From a checkpoint of a small self-supervised image encoder: 32-pixel images, trained on close-ups of made-up surfaces with and without defects.
Rows from block 9 of a small self-supervised image encoder, named by matrix and row number. Rows with one number within an expert belong to one neuron, the router's apart. Each number is 128 + 24 x the weight over its row's rms, rounded and kept within 0 to 255. All counts start at 0.
After each expert's rows are labels from the 100 images, of 14848, where the router gives the expert most weight on average: "top examples" is what is common among them. Only what is clearly more common there than usual is listed. The data: close-ups of made-up surfaces with and without defects.
# router: router (model.blocks.9.mlp.router.weight, 32x192), inputs 0-38
# up: expert up (model.blocks.9.mlp.up, 32x96x192), inputs 0-38
# down: expert down (model.blocks.9.mlp.down, 32x192x96, transposed), outputs 0-38

# expert 10
router.10 [ 97 143 138 115 132  84 166 111 143 106 104 138 149 115 160 131 132  86 152 103 139 137  86  97 137 148 104 124 153 133  89 126 124 143  92 174  96 124 142]
up.1 [120 107 153 114 136 112 124  93  87  98  82 115 126 133 155 144 155 115 117 161 152 155 147  96 110 151 117 126  67  95 122 128 138 147  99  99 135 125 110]
down.1 [ 85 104 129 112 128  87  73 133 115  80 113 152 108 128 132 112 132 107 157  98  96 146 137 104  86 154  90 160 116 120 107  94 136 140 123 133 162 157 140]
up.2 [109 131 148 136 133 125 148 127 135 164 123 111 150 121 127 116 192  97 141 150 122 121 134 109 128 114 148 112  99 115  96 153 151 169 114 106 142 102 111]
down.2 [112 130 157 156 138 163 107 116 100  99  88 119 120 121 146  95 137 132 103 124  82 148 133  92  97 169 118 143 118 127 103 104 116 153  80 136 146 136 112]
up.3 [130 126  99  91 102 147  99 164 133 131  96 111  99 131 150 111 112 152 119 167 121 119 129  53 127 100 125 145  93  93 197 131 130 127 129 111 132 140 145]
down.3 [154 141 116 134 104 124 154 159 129 171 128 143 124 116 140 163 101 164  90 165 130  98 120 121 155 103 139 123 111 122 168 168 117 107 165  96 142 127 122]
up.4 [141 147  98  97  97 124 109 153 118 143 105 125 113 150 146 131 118 162 130 120  88 116 147  83 124 120 138 130 104  62 151 143 141 121 118 123 149 149 154]
down.4 [137 167 109 136  67 110 144 152 154 138 153 163 124 122 163 136 108 132  79 150 117 133 102 117 154 142 139 130 116 126 155 152 107 110 133 131 130 115 125]
up.5 [103 148  82  90 117 122  95 143  90 136 146 147  74 132 163 147 102 172 128 114 117 124 117  68 137 116  97 181 121 167 143  84 138  90 120 130 164 109 102]
down.5 [102 151  85  78 114  89 111 144 146 103 177 164 100 157 144 109 102 150 101 115 159 142 139 141 142 152 112 147 120 164 156  90 106  95 134 161 128 100 106]
up.6 [124 132 158 115 146 141 143  77  93 130  68 134 120 110 132  90 160 116 143 181 147 134 132 125 105 135 104 128  98 159 103  99 160 151  91 120 132 137 124]
down.6 [ 97 138 121 129  92 116  67 151 117 101 121 131 129 104 133 124 111 118 108 115  81 135 105 110 108 104 140 147 121 129 122 108 120 112 133 150 150 119 129]
up.7 [158 140 111 139 115 103 140 148 131 205 145 113 120 120 151 140 141 143 150 126  47  95 151  95 123 116 128 132 143 114 155 125 137 139 131  98 140 120 109]
down.7 [ 96 141 119 108 139 133  81 128 108  87  99  88 113 132 112 142 164  81 113 147 177 157 128  99 101 109 139 166 124 145 121 125 128 140  99 152  99 139 161]
up.8 [120 109 151  91 152 137 137 100 143 111 119 169 124 137 117 129 142 107 125 140 136 118 141 132  67 123 124 143 127 132 124 133 147 138 119 151 120 136 158]
down.8 [ 94 106 157 129 152 150  89 122 109 112 118 171 128 107 139 123 129  99 151 130 115 141 127  85  87 122 110 151 126 103 118 141 145 174 134 150 143 153 132]
up.9 [116 180 131 166  97 128 105 155 124 148 128 122 107 114 172 161 149 145 160 107  95 131 112 124 132 101 133 105 136 121 122 141  96 192 120 113 150 127  93]
down.9 [108 133 118 110 114 132  88 120  98 110 131  96 125 159 123  95 131  63 140 156 112 115 100 114 150 129 147 166 130 124 111 115 111 148 118 129 107 122 133]
top examples: woven cloth; no defect; defect: none

# expert 22
router.22 [159 109 153  94 113 146 153 124 166 132 113 106  95 112 114 128 115 133  57 100 152 106 123 120 106 108 146  83 154 189 125 106 160 134 121  95 126  88 120]
up.1 [106  84 114 159 125 132 153 129 137 181 183 102 162 145 120 157  72 123 149 135  64 130  93 184 146 135 127 133 136 113 133 122 154 129 154 117 152 159 123]
down.1 [120 149 113 104 159 104 149 132 114 118 151 182 105 149 108  87 104 123 150 102 120 139  89 140 110 128 133 166 158 149  96 148 169 117 137 126 127 161 113]
up.2 [114 114  96  81 100 116 108  88 106 150 145 126 126 147 117 145 148 118 137 208 136 129 101 124 123 139 149 133 105 123 142 139 145 145 152  82 137 149 107]
down.2 [ 91 121 127 128 156 144 145 126 135 158 150 158 124 132 132 141  85 156 159 115 137 174 117 109 113 100 150 146 131 118 108 152 139 120 130 149 100 102 128]
up.3 [167 124 127 133 163 129 123 125 149  84  99 138 142 121 140 147 155 104 104 141 167 160 143 108  75 104 160 103 129 160 163  89 109 156 138 112 186  93 158]
down.3 [135 115 127 172  95 154 174 127 128  96 112  88 147 135 111 137 148 121  86 168 157 148 127 106 119 188 121  86 146 107 139 121  90  97 120 129 123 108 167]
up.4 [112 176 139 117  95 126 145 176 108 147 131 108 132 138 180 116 118 127 137  70 112 106 135 106 149 143 169 167 101 101 170 107  97 150 109 143 109 117 107]
down.4 [ 93 124 156 170 116 143 113 115 116  85 102 111  80 114 145 137 165 120  90 139 160 117 120  82  92  96 121 105 134 113 113 140  99 149 109 110 162 125  95]
up.5 [119 119 156 105 122 147 131 146 130  96 116  97 107 129 127 126 138 125 109 120 134 113 180  90  82 121 155 155  97 141 144 107  94 157 120 114 114 104 144]
down.5 [143 134 126 122 127 126 137 106 156  95 120 155  90  81 112 101 131 110  81  99 177 116 129 136 114 154 121 118 149 114 134 138 104 112 126 120  85 140  93]
up.6 [163 113 151 109 110 127 145 141 111 115  93 124 111  86 119 195  60 138 144 113 121 131  87 125 194 121 155 121 144 122 165 144 132 108 100 118 131 157 110]
down.6 [120 149 133 114 124 131 110 114 110 159 131 139 118 155 180 160  63 144 132 111 116 160 124 102 149 104 185 141 113 149 139 131 109 109 165 107 158 137 117]
up.7 [130 164 107 100 143 127 136 136 115 116 136 161 137 132 143 161  71 147 139  91  88 123 103 142 169 103 142 136 138 120 137 113 153 116 120 123 133 134 129]
down.7 [109 171 136 113 150  85 142 120 131 152 159 116 142 153 150 129 111 110 167 127 115 131 107 159 188  96 162 169 146 139 103 111 147 127 105 133 146 155 112]
up.8 [163 151 121 145 138 122 128  56 130  98  74 121 137 116 103  73 135 156 138 141 123 141 126 103 121 163 133 107 125 113  98 106 145 114 107 147 158 167 113]
down.8 [141 110 126 145 107 127 118 172 163  80 135 124 103 110 124 110 173 125 112  87 167  94 129 119 108 107 141  98 115 120 103 136  94 133 138 156 117 126 120]
up.9 [121 108 138 116 124  99 117  99 126 101 101 173 168 129 144  93 112 101 129 132 132 174 162 117 127 136 143 151  90 119 138 125 111 136 132 145  86 181 140]
down.9 [154 137 170 126 142 109 155 116 133 104 119 143 108 151 147 131 125 155 148 123 127 148 126 153 145 147 114 155 129 103 193 117 141 113  88 119 124 128 130]
top examples: stain; brushed metal

# expert 8
router.8 [ 87 139  78  76 150  97 170 103 148 116 129 137 132 106 122  88 102 124 159 115 142 140  90 116 141 168 102 120 134 166  82  87 140 160 108 154 138 130 134]
up.36 [139 159 120 105 143 150 134 114 130 178 144 106 129 172  95 111 126 126 150 122 133 104 153 136 126 166  95  76 122 154 134 122 137 124 139 103 118 134 131]
down.36 [130 141  89 117 132  99 104 141 125 114 136 120 145 152 111 109 159 130 149 122 138 171 161 102 151 164 131 127 165 167 110  92  88 133 122 125 128 157 168]
up.37 [149 108 142 120 125 141 173 121 191 122 109 104 137  83  76  94 103  94 156 115 164 120 114 157 129 138 100 100 162 125  96 131 146 139 130 125 150 158 199]
down.37 [137 137 103 105 138 106 112 130 148 114 155 128 138 118  87 112 136 139 144 127 130 111 146 122 145 155  95 117 173 161 121 110 139 130 133  97 113 157 163]
up.38 [118 128 108 117 127 140  83 127  87 150 130 188  92 184 139 126 159 194 128 163  94  85 138  98 113 104 119 177 109 128 143 119 122 129 118  92 139 119 101]
down.38 [153  87 137 134 110 121 159 142 158 124 143 119 123  95  77 104 118 116 119 121 134 142 124 161 153 106 149 105 137 136 115 138 148  98 179 152  95 129 147]
up.39 [122 115 100 138 122 136 117 173 131 136 121 161  93  98 143 124 113 162 118 104 115 130 139 142 156 130 116 168 133 149 131 112 114  52 158 164 160 144 141]
down.39 [189 113 122 156  57  80 103 159 140 140 123 144 135 101 119 106 126  93 173 111 114 120 114 161 147 138 122 141 136 105 107 104 152 141 175 151 106 125 147]
up.40 [135 129 125 137 104 125 140  98 144 175 164 106 171 127  95  97 141 108 166 151 120 114 122 128  97 156 100  84 143 137  91 153 155 137 135 110 119  97 174]
down.40 [116 120 103 119 140 111 107 120 120  96 112 115 133 144 135  99 122 136 171 139 156 133 151  81 151 151 137 164 128 190 124  97 111 141 108 145 130 170 121]
up.41 [174 122 149 162 112 154 120 167 115 105  84 166  89 117 140 178 113 149 121 110 102 111 132 114 147 121 127 134 124 121 176 138 121 162 117 150 149 152 123]
down.41 [125 144 146 126 203 128 159 108 123 140  65  94 123 116 114 118 126 150 143 105 142 110 139 116  94 135 125  93 122 112 148 118 134 129 111 115 130 128 143]
up.42 [132 139 130 119 109 159 104 116  72 128 131 142 116 183 168 142 164 158 128 167  80 147 127  86 135 137 156 138 105 118 153 147 107 148 107  70 112 128  94]
down.42 [107 147  79 101 130  78 104 132 141 105 148 117 110 143 107 108 108 140 182  89 148 143 145 127 138 136 119 150 146 165 112 105 154 107 146 171 117 128 144]
up.43 [ 95 160 123 123 116 138  92 134  70 113 115 127 140 150 188 140 121 118 113 139 107 165 125  76 100 143 154 139  72 144 143 108  95 155  86 144 118  73  75]
down.43 [112 168  92 127 151 104 115 144 126  69 142 148 122 175 155 116 120 115 158 124 130 169 125  78 121 128 162 179 104 153 142 133  78 118  97 171 176 137 114]
up.44 [121 147 125 111  95 128 105 123 124 145 142 150 129 187 171 127 146 165 150 127  69 106 129  84 124 162 134 161  91 118 158 134  99 137 108  90 108 133  97]
down.44 [101 121  99 115 139  99  89 137 110 118 127 129 133 141 111 113 121 117 167 118 135 149 156 135 150 129 142 136 148 158  90 103 142 120 141 139 114 138 133]
top examples: woven cloth; no defect; defect: none; smear

# expert 0
router.0 [148 175 152 148 142 153 128 131  73 176 175 141 116 114 112 109  95 150 121 103  92 150 148 148 150 127 135 111 145 141 115 105 142  94 158 125 135 111  97]
up.0 [113 134 115 108 112 111 149 178 126 122 113  97 142  93 132 134  94 122 185 113 135 149  91 107 148 131 135 119 143 120 116 106 156 156 101 171 123 109 150]
down.0 [138 133 122 120 132 150 141 131 125 117 130 128 148 141 128 185 108 102  77 133 131 142 123 162 119 104 106 144 128 150 174 142 147  85 127 145 158 130 129]
up.1 [ 92 174  62 107 142 145  89 138  90 141 124 164  99 118 144 138 158 127 134 116 104 130 135 105 150 124 164 120 111 167 147 108 124 146 145 134 153 108 109]
down.1 [173 137 121 132 101 139 124 140 149 154 150 148 127 108  98 155 129 115 144 166 111 105 130  94 143 112 140 149 186 133  87 114 140 131  91  94 151 167 125]
up.2 [125 164 108 127 142 142 102 156 117 137 100 134 103  87 134 145  97 132 163  81 108 113  82  97 168 107 175 131 150 130 145 124 155 150 136 159 175  91 128]
down.2 [146 142 105 103 100 107 130 151 155 145 177 140 121 129 122 140 125 133 134 147  90 125 122 126 164 105 109 120 203 143 149 144 139 106 158 128 144 190 126]
up.3 [192 121 129 158  66 127 149 126 159  94  76 118 151 105 130 144 128 102 155 119 138 123 101 117 149 135 134  91 121  96 100 193 121 153 103 158 119 153 161]
down.3 [170  88 191 113 152 159 127 118 114 134  94 122 144 119 118 102 166 109 146 138 165  90 136 108 109 124 162 117 112 115  86 146 143 175 124  98  90 136 138]
up.4 [156 155 148 105 107 116 140 151 149 110 103 120 146  80 138 146 137 123 162 111 156 135  93 115 149 123 168 104 128 129  88 133 144 157 115 144 125  89 136]
down.4 [101 143  86  98 113 120 131 150 146 131 164 155 111 147 138 123  97 139  92 128 100 145 112 156 108 131  88 134 135 136 180 116 126  58 165 151 147 109 146]
up.5 [106 128 145 148 152 118  74  93 110 146 157 147 122 172 130 128 194 133  86 133 116  97 159 139  94  99 131 136 103 118 167 155 124 135 140  85 134 106 117]
down.5 [133 135 133 120 122 103 117  92 114 122 121 159 155 110 115 130 114 131 184 141 134 157 133  71 170 151 165 147 139 155  50  86 119 142 112 141 114 170 121]
up.6 [126 137 135 144 122 163  92 120 107 106  97 137  69 132 103 119 149 147 120 125 141 123 189  73 139 155  84 121 101 123 140 160 111 104 112 159  87 125 100]
down.6 [111 107 171 176  95 152 141 112 103  96 116 113  91 132 100 117 123 141 113 129 138 147 156 127 125 186 101 113 139 113 139 137  88 123 138 151 110 100  85]
up.7 [ 99  92 105 125 139 116 138 114 143 142 131 110 132 144 138 136 140 109 122 141 134 108 166 129  95 103 124 153 136 189 118 159 139 128 155  86  75  95 119]
down.7 [109  97 101 103 143 127 118 116 125 147 153 123 151  98 167 118 102 113 115 115 110 162  90 164 104 104 154 128 112 147 112 182 143 160 151 108  76 103 107]
up.8 [130 151 120  63 146 151 139 137 133 133 101 139 120 117 128  99 127 123 135 105 141 117 119 114 149 129 162 126 121 150 144  63 138 119 116 119 143  85 114]
down.8 [119 154 140 160 124 120  69 123 120 155 145 150 117 147 112 178 112 127 114 145 119 115 148 109 109 115 112 142 182 167 142 112 143 109 128 122 166 134 128]
top examples: carpet; dent

# expert 31
router.31 [166 118 138 123  81 163 128 148 135 150 154 148 131 143 116 161  97 121 123 131 100  99  95 112 146 106 148 136 134 128 162 167 118 151 143  97 161 140  93]
up.1 [ 60 117 101 133 153 146 131 104 117 111 133 149 134 137 132 128 130 135  93 121 127 131 163 122 100 138 113 133 120 143 110 146 136 106 109 178 125 118 132]
down.1 [134 132 164 160 112 160 119 135 136 141 116 128 152 141 121 151 155  87 134 150  82 129  89 122 132 119 161 152 132 104 168 172 137 128 138  99 110 106 118]
up.2 [ 84 125 110 132 137 130 140 115 125 118 114 126 144 162 125  97 135 125 135 141 161 144 145 111  95 190 126 123 121 111  69  91 136 116  83 181 139 115 128]
down.2 [119 134 136 101 125 134 134 131 156  85 109 110 133 126 152 124 127 138 189 116 124 108 120 122 142 141 111  82 127 137 139 129 116 145 153 162 126 108  86]
up.3 [115 111 141 169 129 119 143 129 169 126 147  77 102 109  93 136 145 144 115 137 135 156 161 102 130 142 128 101 156 100 107 170 100 119 141 158  91 111 151]
down.3 [136 112 149 102 124 143 123 130 104 140 138 140 137 161 160 131 100  78 180 106  98  80 138 109 144 110 135 147 141 127 159 168 125 158 115 107  90 171 145]
up.4 [ 82 171 114 144 112 138 152  98 105 111 107 108 180 127 131  81 147 128 128 154 127 138 134  98 130 163 116 139 139 110 130 156 100 150  99 142 106 145 140]
down.4 [133 114 144 127 109 114 116 141 111 144 140 150 120 156 139 145 123  88 114 143  69 114 179 199  86 139 118 158 150 127 136  88  97 140 171 124  94 165 153]
up.5 [ 92 128 100 111 114 143 130 124 123  96 113 143 126 138 132 120 176  74 127 168 131 143 126 126 130 140  88 144 160  98 113 139 137 154  95 142 114 128 139]
down.5 [159  88 166 180 137 131 123 134 124 127 137 143 161 152 138 100 167 105 107 102 112 128 133 143  64 133 158 119 133 108 110 100 150 111 136 138 150 127 114]
up.6 [162 116 122 152 102  94 102 146 136 121 121 131 119 140 133 113 147 158 124 121 157 115 125 148 147 143 146 134 133  97 108  78 143  69  93 179 164 139 149]
down.6 [121  88 114 175 119  77 101 170 136 105 124 112 162 114  95 150 125 127 110 117 141 138 150 148 185 128 101 163 157 121 130  75 103 113 138 134 156 116 127]
up.7 [176 125 131 153 122 110 130 135 158 119  87 114  59 119 101 123 153 166 124 124 140 116 104 102 162 130 139 104 108  85 130 111 128 113 103 157 185 113 115]
down.7 [132 121 124 173 144 113  77 141 129 117 120 144 136 130  99 135 134 102  87 151 171 131 106 111 139 123 101 157 131 118 134  80 141 110 124 156 186 128 149]
up.8 [121 130 109 100 114 119 116 115 124  90 101 149 127 137 137 116 102 126 150 148 133 180 113  88  82 127 122 135 116 146 124 172  91 140 115 151 118 115 143]
down.8 [141 140 158 127 127 111  63 100 124 105  95 111 108 115 152 130 113 139 157 139 171 144 125  62 111 126 139 145 100 144 102 123 120 120 158 159 127 137 137]
up.9 [118 138 144 116 120 173 100 103 103 115 135  84 145 136 107 147 139 118 120 178 129 169 120  92 136 131 117 109 131 152 127 139 149 120 127 100  63  89 158]
down.9 [102 122 121 132 149 128 169 119 132 102 103 131 166 110 139  74 138 146 120 118 221  95 103 141 124  80 155 118 106 126 114 160 153  98  93 142  95  95 155]
top examples: wood

# expert 16
router.16 [163  91 161 123 134 115 105 178 148 147  79  91  95 114 136 128 110 144 129 128 142 116  83 115 161 115 134 108 122 104 128 158 121 107 137 145 182 126 142]
up.1 [ 88 163 100 104 143 157 137  95 115 107  89 177 163 146 147  93 134 131 154 133 162 132 153 109  80 168  93 143  91 122 102 118 129 135  81 121 121 129  95]
down.1 [ 65 146 136 132 111 101 137 151 129 126 140 133 122  72 147 129 128 129 139 158 154 138 120 188 159 108 132 124  92 160 137 123 118 144 168  69  86 127 142]
up.2 [122 105 112 125 144 179 118 100 125 115 101 157 125 155 123  97 113 119 112 114 124 120 125  98  90 154 141 102 119 142 107 140 131 105 110 145 148 180 134]
down.2 [129 137 130 113 131 111 118 148 133 179 120 112 157 150 143 141 169 126 144 134 112 107 161 104 136 153 105 122 107 119 151  92 114 129 132  64 127  56 110]
up.3 [144 125 136 116 145 110 157 125 145 117 122 165 109 123 132 118 139 119 112  94 158  85 123 125 148 105 143 137  71 157 156  90 174 107 139 134 158  97 112]
down.3 [107 130 123 170 102 156 119 136 114 143 125  77 112 132 131 137 142  90 131 172  79 148 133 145 111 142 141 130 141  79 122 154 125 139 126 119  64 127 126]
up.4 [ 89 155  93 142 140 132 150  91  90 103 114 155 139 129 148 101 171 104 139 131 114 178 137  99  85 166 124 143 129 126 107 129  84 146  93 112  95 134 135]
down.4 [106 150 134 137 108 132 177 136 107  98 133 195 115 111 111 119 103 130 119 121 122 136 122 149 157 119 143 136  95 166 142 141 159 181 141 107 123 126 153]
up.5 [157 109 157 166 145  82 115 172 157 173 173 137 120 124 113 144 146 141 108  95 133  88  76 168 120  89 151 134 136  87 155 160 131 108 142 105 184 153 136]
down.5 [149 142 172 157 114  95  71 161 126 122 127 125 109 104 131 173 149 104 141 155 111 102 111 129 141 131  97 159 161 138 104 131 116 160 169 136 127 145 132]
up.6 [158 134 153 127 132  96 108 131 134 151 181 132 113 166 143 119 129 111  97 141 159 120 142 141  86 114 109 132  89 143 130 102 105 125 125 104 138  98 105]
down.6 [126 153  93 132 135 183 144 118 130 107 118 112 103  84 154 162 120 146 168 112 102 124 104  96 136 127 110 125 140 133 134 163 154 137 141 103 108 153 136]
up.7 [134 131  82 119 139  97 145 139 150 153 147  98 147  84 116  97 134 143 154  87 162  92  81 114 147 105 106 113 115 114 112 148 150 136 147 160 129 145 179]
down.7 [177 137 151 137 120  93  88 146 130 128 117 153 103 152 122 171 126 114 135 150  95 129  99 151 107 122 129 164 161 143 121 122 131 130 128 134 145 153  98]
up.8 [105 125  92 106 123 126 111 128 119 102 143 146 114 214 131  85 128 177 116 138 121 120 160 111  96 139  90 164 105 141 131  64 120 121 103 137 134 110 110]
down.8 [101 110 112  85 154  95  85 107  98 133 135 123 121 167 139 115 162 140 121 156 118 100 154  96 116 124  91 147 120 175 142 110  99  74 166 136 176  88 116]
up.9 [139 118 135 117 158  87 127 123 139 128 125 151 119 121 131 135 159 114 135  90 156  82 114 117 114 116 157 108  97 148 154 113 144 141 132 134 170 113 125]
down.9 [114 122 139 147  98 120  98 136 123 126 145  84 118 160 141 175 100 110 118 153  78 116  86 130 133 135 118 161 150  88 165 153 125 109 140 139 101 155 127]
top examples: wire mesh; bright spot

# expert 17
router.17 [ 93 150 159 159  75 128 103  99  88 162 146 100 138 150  95 167 174  93 100 136  98 110 133 158 114 124 135 127 132  99 133 160 150 154 154 106  84 124 121]
up.1 [115 139 112 110 165  98 149 119 124 114 109 145 122 115 151 100 100 149 117 131 131 182  86  93 160 173 160 119 101 139  86 110 106 145 100 153 136 114 125]
down.1 [118 157 128 127 122 139 141 111 135 123  82  95 120 127 135  44 123 149 164 110  75 139 158 101 141 185  85  93 153  80 128 118 140 104  74 166 104 132 158]
up.2 [143 164 125 144 148 144 134 125 128 106  98 150 143 107 159 135 126 134 146 124 152 178 123 126 146 167 155 131 119 130 113 125  86 126 126 169 156 120 130]
down.2 [112 148 150 115 127 102 163 134 128 130 123 114 146 115 178 100 119 118 148 103 147 174 119 165 151 128 160 140 115  71 146 113 132 163  97 145 134 103  99]
up.3 [143  99 134 112 166 156 119 129 141  79 120 136 127 107 110 119  69 147 129 132 162 147 129 148 144 138 127  93 166 139 115 111 147  47 144 145 141 121 124]
down.3 [141 169 113  99 151 140 111 130 156  78  58 142 129 128 116  67 109 158 146  97 144 170 143  99 127 162 111 103 135 132 144 105 138  81 111 162 120 127 164]
up.4 [165  94 165 125 133 109 114 190 139 148 142 114 140 141 136 132 110 137 120 160 151 120 116 132 136 109 140 171 134 140 146 139 101 120 150 117 130 144 134]
down.4 [143 111 132 126 143  84 196  96 137 102 140 165 129 126 130 112 101 123 124 109 113 111  85 156 109 116 136 122 122 141 138 155 122 164 141 105 127 133  91]
up.5 [122 106 117  88 146 126 153 139 150 139 130 123 155 132 122 101  45 125 136 117 147 143 114 130 123 127 107 115 163 127 104 122 170 107 157 150 120 136 156]
down.5 [104 166 135 149 140  56 134 118 118 116 138 145 104  87 119 126  91 133  93 107 107 150 105 134 150 130 129 108 125 156 101 115 127 156 121 145 111 116 101]
up.6 [ 73 121 118 115 143  88 142 116 130 124 126 133 144 153 168 155 115  98 152 131 123 124 101 146 107 127 166 178 119 147 114 119 148 184 124 131 118 117  98]
down.6 [167 135 110 107 131 168 115 109 124 145 133 151 115 140  89  54 164 116 139 126 147 100 111 150 133 143 130 119 169 114  89 173 104  99 135 104 151 175 163]
up.7 [167 163 125 110 108 109 158 176 146  84 107 143 140 103 144 102 137 140 163  93 111 121  88 117 157 122  99  81 123 126 152  88 147 114  82 141 176 146 109]
down.7 [156 149 136 135 128 101 117 134 146 110 148 155 107 183  96  67 123 158 148 139 167 156 127 127 146 158 115 109 141 108 106  75 112 121 107 185 166 127 132]
up.8 [124 163 122 126  70 114 153 156 113 145 141 111 158 112 144 149 146  80 138 149  99  96  84  97 131 127 181 147 118  97 170 130 125 174 111 130 102 123 129]
down.8 [105 152  80 124 135 158 132 153 128  84 109 168 138 119  90 150  95 139  97 111 110 137 113 103 144 146 108 137 144 135 155 147 169  87 136 122 150 133 159]
up.9 [ 91 157 106  99  91 116 163  75 115 111 152 149 145 134 153 130 128 118 146 144 121 158 107 112 119 131 112 126 129 139 129 121 127 148 122 122  96  96 136]
down.9 [153 145 131 125 147 159  73 130 111 163 167 141 148 120 126  96 187 110 142 142 140  87 116 166 126 105 161 127 137 133 132 136 139  87 141  79 139 165 158]
top examples: stone; specks

# expert 18
router.18 [141 101  87  91 129 171 118 148 151 133  95 113 102 103 126 118 132 156 172 138 156 102 119 121 154 102 100 123 160  93 116 158 177  94 139 152 156 116 159]
up.0 [ 88 128 130 142 151  86 131 166 150 107 144 127 111 130 148 171  82 139 122  90 130 134 125 123 139 122 121 111 111 117 110  95 122 117 129 143 149 153 122]
down.0 [124 104 156 121 125 140 158 131 155 111 184 150 126 105 108  76 142 103 109 131 155 107 117 127 126 121 135 106 140 142  86 148 109 132 142 135 121 122 128]
up.1 [189 174 139  93 106  87 147 128 138 152 141 108 146 106 134 113 153 112 150 135 119 114 109 141 145 147 151 110 156 160 117 143 140 153 119 136 140  76 138]
down.1 [ 71 132 134 128 132 112 124 149 106 115 125 140 159 169 117  78 165 134 105 108 129 168 112 120 111 134 180 102 102 154 142 116 132 126 118 128 110  82 117]
up.2 [180 147 120 134  94 161 104 131 111 179 146 127 109 155 102 131 137 153 143 141  88 106 108 128 143 150 119 127 148 118 187 127 142 112 138 102 131 129 134]
down.2 [119 122 145 159 107  87 161 120 127 140 118 122 130 101 160 184 122 104 157 135 112  84 121 122 116 101 108 137 126 117 139 146 158 204 146 106  72 146 136]
up.3 [142 161 131 139 121 103 147 116 123 164 146 148 181 128 140 133 121 107 154 139  96 121  93 132 139 144 153 133 136 164 135 124 147 159 129 111 146 149 130]
down.3 [121 146 133 107 138 161 109 150 171  79 100  94 119 136 104  90 114  92  99 102 139 180  98 133 119 101 107  93 116  94 109 141 151 118 139 165 126 117 139]
up.4 [114 163 156 105 114  62 113 103 109 152 142 148 147 218 147 112 165  94 117 165 137 140 136 118 112 161 138 153 116 144 113 101  97 138  94  94 121  77 114]
down.4 [147 151 129  98 114 115 102 105 107 152 150 152 126 168 114 114 128 116 125 178  88 156 115 116 105 178 132 125 132 109 131 125 102 118 123  90  90 143  91]
up.5 [127 109 108  75 136 144  94 121 152 166 162 122 101 158 103 108 136 169 149 196 132 103 132 123 132 131 106 132 133 117 136 115 125 108 141 119 148  67 125]
down.5 [166 107 154 120 147 107 119 129 144 136 110 121 119 139 172 119 166 108 141 114 135 106 151 113 147 105  89 137 147 104 125 127 143 155 124 130 103 123 173]
up.6 [157 170 133 125 145 138 150 131 122 170 154 121 143 102 113 130 130 108 134 106 109 143 110 168 141 113 126 128 145 184  85 130 148 134 117 115 105  97 114]
down.6 [ 96 138  94  93 164 104 115 118  99 129 149 135 135 139 106  88 153  89 119 127 139 150 120 160  96 142 161  93 119 185 123  81 130  98  94 143 124 118 117]
up.7 [145 128 151 156 137 120 117 108 112 120 141 183 155 142 152 150 146  80 120 142 112 153 118 162 109 102 193 156 121 145 142  96 119 148 114 101 162 135 110]
down.7 [112 119 145 150  85 159 141 104 114 144 113 113 174 119 146 145 159  87 135 120  94 128 137 136 120 167 125 181 108  75 166 180 146 125 109 115 122 144 126]
up.8 [110 124 124 109 134 115 156 123 148 122 146  99 132 140 117  95 119 137 160 126 151 127 120 118 131 128 107 110 142 170  80 124 141 102 130 151 104  88 137]
down.8 [150 123 185 153 129 139 165 137 147 150 102 131 106 102 149 135 115 151 111 114 135  80 152  84 130 128 109 136 111 101 141 149 108 142 121 111 127 133 143]
top examples: circuit traces; stain; no defect; defect: none